Rows from block 2 of a small multi-label image tagger, named by matrix and row number. Rows with one number within an expert belong to one neuron, the router's apart. Each number is 500 + 50 x the weight over its row's rms, rounded and kept within 0 to 999. All counts start at 0. Numbers have three digits each.
Before each expert's rows are labels from the 100 images, of 14848, where the router gives the expert most weight on average: "responds to" is what is common among them. Only what is clearly more common there than usual is listed. The data: abstract colour fields from 500 small random pattern networks. In brackets: how many of the 100.
# router: router (model.blocks.2.mlp.router.weight, 8x256, trained with AdamW), inputs 0-63
# up: expert up (model.blocks.2.mlp.up, 8x64x256), inputs 0-63
# down: expert down (model.blocks.2.mlp.down, 8x256x64, transposed), outputs 0-63

# expert 6
responds to: smooth (45); bright (36); mostly red (31)
router.6:474495478469493465618519513338479420461488522506554488514544456535506457532468481453502546413524568523502410571438573545488455569428565604427474580507544449489546443554482471476513547538556484
up.0:412482479562556546496440442580522500403551580466442380483438451516552539487475511511476478504400464465543512464505390488496582508518487471491421494451488537484543582419543506470499523601493557
down.0:422391614492487583595607474498477478451583470456497460681483646507412454524493501499494528470444539473430442445506519449446519453571505432500562451526471460506452354503495585511554525532544494
up.1:452579493550464550482433451557454445556562529464438481415511507443464569531544513472437456443414507474523582494490437532435535489443482500599494486466492482491499543532478391467417433460492546
down.1:490449477450506413526517460457570568573483462503487512543582590545468441574543415477522502446570466490551565673493499469526569435548531483530505465508502559544528511510460497625510493500506453
up.2:501420662500493409512504562441560588478615420593431467452525421458516490432508483592592477541409533439529482522564533461409585518392501468573528518441550503514487498503533473452516514545524467
down.2:510535495451516496496433537445509544432474499499520446456409386552448521420400527505434401549446464453482533480473521457493454577598488456490490430489580481508558497407475498419502536480477532
up.3:514514401603553504455505459503482525450475493560537523487412583467405459532547490534485419498514470474536560511458460389495573470528469470571475476532529461514505557430587504509497498572382545
down.3:570579555584553467450311456492530450501395557586472494457496535551557499527508456419541479587510520435383514537463518551459492540461466592509559436463420555486569529540391560499529491535502539
up.4:488472540450467418445560511526467458536563492525464478468431624571452515583450429488564498540499561418480539446491474422409588548425464483417542498553527462439539451498528489558506494484477510
down.4:458457492487543440440463510484519455409402495502536442443555624469410483473429483532515553535455401557587549524536444424402524452476485490435493549587440527506516514512549469579513539473504484
up.5:480508439547532384490451407567470401426454423613536483449437527532568554530462478591484470597467349501436534465420505500501597472541455531447484477473474551484471521457532492463492453450472539
down.5:495469576432517441522459549442451590453541531450502546477423606473527520482565457506469549449522482511557501441556516512437536543529489559447475577531513465523571502510562446525554441509552501
up.6:438468441479461498568593489472518482530457554575483440534532426581475562575462525527512375434432552528594476505365510492476466544537517489561569417499543505458462487458513412519511460419552485
down.6:473577435456471455442489480531472447583593519597520513423600564575531473598437408476442464608492528481515437490493480546557490480472580430543615488536461499491592494566448499517496525401453554
up.7:498451508595496487504473408488478496455455463478504446473504469459484495485517504544514484483511568514469559505548484563549508564504461532420381576463457546479568539600466437462451514586492547
down.7:468419450433484515540413538547518482460529480549520451544462455502500477421490508477525485582522497418439474497428517479470524525466594565466377416517490600523498556477458465461427462512413458
up.8:470477580551503439527608488474505499543570513516421484522461451533499375449530542508481532525589472547491486515506448552441460533434550525478486565425492629504580579483521457528538481595528453
down.8:501506448474539567499439462505505412446471464549518390477451430562391430521507533439508515540549375363549594535471506485429487469429456512396472473461421550494499549492498417410499410476536471
up.9:513570394510562456480494558538628498496413374495460525463485591490488570429520402587549440479486500469388511439512541501501576480456447485473555530491572473493523483481525463514595564472555594
down.9:487506461432443474564506503437483458515570546458469550424510515521534511534437570383513523447414580517559491580440465459510395484451503500551599576507482514566478666501528496512409436570571530
up.10:619523525474592529417460513461511545421555450522438473554409545514577485430465445490500547583515451443505538490536476378435497536495484366553543458506514526577502444569587492452557450457531498
down.10:522466459544555490486450500488468375435526534487450481563536503488479471537522415524459542469551552507517477480412441491424572533562503517532564465643538434504461437551496418542567585437424456

# expert 5
responds to: bright (25)
router.5:505523469510439567484555491549548520553466479559579507435482516520530587472558569500577491511501563505454542472431529507494545493509578470569541439585439531445549500479379606480442557533500491
up.0:521493539539420472478510467514415475517419455415487456558490424448438524444521517569387438508526416454518542463532395499578471469561453429503434611499496473476501489494509397543496447586503521
down.0:525498520539529498536470466517437481441527427511518586481512498411485571524542508545424404509451570569589497518560495509519606472485474461521424487460539497545546425505520440534451474491501446
up.1:433450455486546500496462550473566485427431487540502435593435509512455508452507416530471498384469450534595519439412594503493492460570457599531504622546522522441515515435583517500660445490508525
down.1:541563503477484493481497475572362540481572501427517535493500506483511517460554512490530476459505564522552523540530525497580509464512527451418563436538479537436511511468490555434517461478488576
up.2:450456508366485445612464494475502523455534579511468514451478513568574549448493569522530521493479612580532500483405537454420525551569591541523498521556511532530555608501441453441476479549567489
down.2:497447498452572453481417482560523497461477460481417358514526462557504503456445469503503438450413319529502610498443565445549419492477517508562461456509479524547512466483379454433526435554532487
up.3:385484573525528546503496455502546503438505462481479494480510510508568562446409420534513574371448576546514566480465590452489481599612537507448508507479499518541533509421523487447469437427560559
down.3:475533498484465440439442527454479548466460551490490484511454566540492531498499565469595595514587526462492591548553500504483514583472456513408538437455534427546515501464498463486395462491504442
up.4:491456432505552451427527544576475517501487512477409438583437458454491519495436503475514550602537457503547458439515484493485535480398467482518475430446617494500436491491490523471536480593513464
down.4:469471528525500512618632538508507441462456477506492472479519417527477547421454603550541591484582520521520585519474471522471511519455579439567431442512548568459496509536471578473493534512486448
up.5:483570451528554456526525511511469479506513424421407474514406514463472446402446416547465475454454375464564511538494498512596478492520422482430488540379507503489529475502530487509449395517429538
down.5:454558464430435510455506578506490550590475532390522469496471473553624495566453492389537582466565448516482450522466572506460488638476515399466590513508502486498445458518557588440393490405502497
up.6:574593450428497435493485479445493567489559608512437605539482502543412422477511442493430513539448444428483509522485454421501447450590498456479507416561486421479553573503497544541531522489528552
down.6:603575520522494551500560546452500487584539491459515504510516376520518446522532511466505480495474436432396502571491546568456497537484482545428561431518543517563534548560495530542504523545513469
up.7:512631479546511494420541543511467448488521486511559427541524486529499530445536536521549518550447399494536638420491449612505553475498406441555481475462500479500547540499541507467562544467507586
down.7:523613487502556484453503531465480489535526590482518551463529623444517539538523468518461530589485490545455479468485447474558554572531453509535515476654490467530512429586558519435606545464482494
up.8:500534560589502532441399364477487457476543547531540555428466506520451565521514513379423422533513539501560516535490486479500580469480532512472464415503481451452497541442598495463583486540491543
down.8:423446516495499558597528485474519474458454553524536491486495405461463467502604537504468473503489573516479550556484487493383398479550569510480574508405509471371407560507508495474487474543527416
up.9:542517395547556496442482481568474481473572417532435420493419517512484433516502412556568441441496514506571554415449449496540429517509466447539465562459520600540570533464501370478427407519514488
down.9:518525518539565492565440501471553545449560577518480424485522596617555479435521527594521605456458559484605507462439519470501537541512513530559486399487580538417465490464535440498534514426526491
up.10:427365454601566479532587450442540469490432476542485417576415460525484438547501513600473437507556580543446499478419448503387509542454496564463433466544509483448528538561506503593516455517560454
down.10:551566535455580541439366488445383588443427628541437595565510583508559543504456431426438523561499528496543486495496513487483548478402484559563518378567385500561450521472489487481529573473589501

# expert 7
responds to: bright (45); mostly green (44)
router.7:434549458459506553524512491513551483547488515467572501448497430446366462504452463477453530519502478478485521546551453545497428431492413436424548501577524518516518497434430457497543520493468537
up.0:437573503556549503492478454447599454428522591514454526455513585470586527435554436479502565509513528468556477475470525470624520464568550589464490508561539445457512499471503533518463533495514601
down.0:449493487579465580550412541473549498538474470485458500486417418520433514455607529551413412421448462482450533506511465575497475478522386489479518438522515536491576584442463460497442510414358409
up.1:505414471507487492500442527485456414485543429525530555500525478469579473483549455526530548424500463510494478441465558517499543571514498505479502586434499486504434430556521401487520556546481594
down.1:486543471441476530473578529522430521444499538487521574534426443512432535527519493510518545459526502479488539546483437656498481490475594515455493470497523537489446564438472520510526596553600545
up.2:587541509519462487486488477483428518433504471485533526551526496572502473478571557514494524544528548518630504447481480440532543528442479469510463518355408501468564568481576460489526442464570465
down.2:533479437574529514531603393492491471404503425588505532542500492493502504521526404532416503407484502520594527498397497552478527501488459489430429536578417442545540502446539415566482547449507544
up.3:488475570519551472432457554503569472471512550460505513505482506522549588405494424498505550501508516508479516423493525462531541514467464523542480528521541449506374545437487520442468379576497530
down.3:476497543523477528507489535360444527453436437484510470570384480503423542510511388492434449504505531437460411491482495506537445486570446514504435555536443537504518490469436481528540434405547548
up.4:460509459532521484542521470433451374448468604585502493503459446476492415507526536499410495512490480564491488499381466566455430496494528527428445575511466561420507580504483451544468453421539456
down.4:463482562557482416518407409470453428418463555477445472504485656492475476489520451484486529490468484504532420586485476487429587542497482518550518506462422449577505538558460471456465536491501473
up.5:556452438415497489497602490519502556474464516433451490607335545436499599490501527591503521554521515546420437445515529501389576500445490611488574498532525505612492494456503561472543555455421522
down.5:416547501546468509493524505508495444531545535493478479489438504540432331535609432546575464595476510507475568456431471406450461485569499568509477381466431566493583451540488447499549424419503537
up.6:468518470462588454459456483526457498464562470574469466517569471487547553448524460492446418532473456542521627471490501436488449507543392466491452525424543467512534536501582480477456388499468575
down.6:517512530536551486516573572468519452451466477435543467507477499535503507468483501433528568578472408537523461502515491464405575515471497447456556434411540556398438586449463511458601403541522483
up.7:430606535451503512639482577507526460459525549423437529435586532507457559414505520477547545528463471476447600567510515472497438470579519458401579459525566521490550489540518561440443443510616488
down.7:408525436558471531483607542595540518509542424506539560571493402456509454555541453495502457558563470531478459499502470429557443511559515494470500646419545520411493513485410502450483503380501560
up.8:535428495529598582514474482510429489488483369449507468557552410450476487472567487496487472467523481538524484539506447505524530474588404510526460561427481545563507500363522490510459452415548428
down.8:467428485401482503525516556490398453449541513468509527557569542411437550480445530465501462488472487486552540537600454552572464446467470519536603507524545490481589455546452588549558449525569489
up.9:597543484524518521458555385528507554518510435538490587411523526523485565537522497501523488446532578470439511473505523578553522439532408432549541490466485448390588607456479460538484500520458499
down.9:541548496492564443475537500561441380472483471505563486503546506489518520481545519542572495469459449527446531474570428503570474506515537416455446481489466525575505513470429520414411439438496453
up.10:492447499546519483523488577556494573502549447470462496520478508461531435416503464538548441554556509497499481487604503514533527491537542478371427507462589514475501468609502526396480502442423453
down.10:447450530585532384566459526496476421457529602483437412605443560506476532466467506565544519497490530453543501453381493416497589530521499482588486469488506495420522444490572517452559474534520522

# expert 2
responds to: bright (39)
router.2:474494483508620492526480479543598556462475497512462469540428452412498527480487513560427448518518421416469566466492469485536481470497486556485532538457524468549431524474544514535508413442390557
up.0:547496507546501532626487520447601525584497421478510481562572459555476565516482593464405477465533524481458485547495488427410585532482501531443555642511578491486515533519547519547534505530513585
down.0:543409513448494553485590478497519520478553467606520410405553607539503454541418541534538507504506508590444559505581548499523445394493488491555486585432523467383446435465545516441565476585495480
up.1:527433428510487536525509444543502450501554541527533487599427462524479552557455487540479434468500491570542540482515494506496488505556527432480414503432564521574472484490549578547437501513440534
down.1:480472414498477516473557512515415513475478523547503490517534555501530486551450449557572501501490557500498477535456476513447585564483532590499500478516500434579531516476523525469383509474537517
up.2:499442431463438478456573459439511612548497494535627468476484505501415513415569490525588447526515556514452515513510531428514444548425490474365450636519537452494567544397566498537437514629451420
down.2:491389426449449509375507531545580559485488497519387545483479494499528490513444561521474541449538548541497451498537509470529490564604541494423510462589494527468430507415486518519512493475498546
up.3:484475542474333533532435487523496471498553435614503462448527549531508457515498447524571613543480523437573564439573547575492519525519482464480488579506431530438543497483561581465467513553475590
down.3:397589569476458452551520527523452504432536551529465453601488616502446510547452430433433482547517504541584552501383511464537526503532436576524448498575486467471556536574522567476578525520551517
up.4:495535492517552476512480582533448471563625546445502529460482420562491532444501450536492514463436501490544486383552448563495456589566515546495465465473544538621458512457552489468452473531453580
down.4:559472468494400564515591501484573548472559501517558475593526483448443456538492423513512396435451541446487482509452515556497496450463488605470569491500512492514509513524487515545530508478599433
up.5:490484481488521549394459574460533569539533475574530489381563499499467506512599549485605527563524558478415591432458582455428536469472475525566483436543516466411495549549580513504558591538514499
down.5:510478396511518471476554439552467513498499454525526501461436364477499492476573560510608556554472507525401476448449500451538545526555525527597484463440566500428537581535580506521588463466420474
up.6:627478478453514478452517462562469548425497573517496486622403518441567586490471583550530507487601446517516517407499508457470516525441473470551527436426541465511418438469549511469514477541457468
down.6:616510398497481527469525508501495506608438465510533520476363450492500475416515527603569403512551554567511482460495413435543395533421514415398447386435573548503497476539508510411495529519449469
up.7:465503511473564521472580400445539542440551574639552556503568500531547507636593520477489486536531534391542519510431577497534528463524529569547465470539484396440555529491542491577541538594491513
down.7:518516500544515539403504464592500590574528542486544440507535493492517465516559549374528551502552496472510496530465532426511535478472493459563597528489548535489611412581474474465484441515593471
up.8:512482413430450500470493576536524520619525544458494445597496496531477562542441545419530579521526575538476500453511511528500638543485524467440527500551481463549582520535397521368384527527449501
down.8:470504441538504479485423543462458465440552603501421593457522387440474551496504479439442490535512550472427432490463539523483485392623462514507453498591495439486456529485599486521485492548521463
up.9:598544534496529538515515401461445485481573480513414470537454543467477618569534464547504513460568493453489538503516420478478521469372433546557503502456506454543468481445551448516430548422469581
down.9:509513489480432515499517537526567519568508422576549501492484494524499540534482502534496505546608575493449410455490469569448412430445528573439533433505455494548476463486496518494454513507606497
up.10:509541453509485561366455451514563523496536478495508544471478442405427511580531485485489539478510423479476531431610531549529550454565376445555548467501455422464459534420484492573490481495450544
down.10:576516507448482456574500552514474510490545418374465533443450507458570475514518576450500538530503488565622487432674490505458483549447400447448497469441475455477523513434496542476495428523540467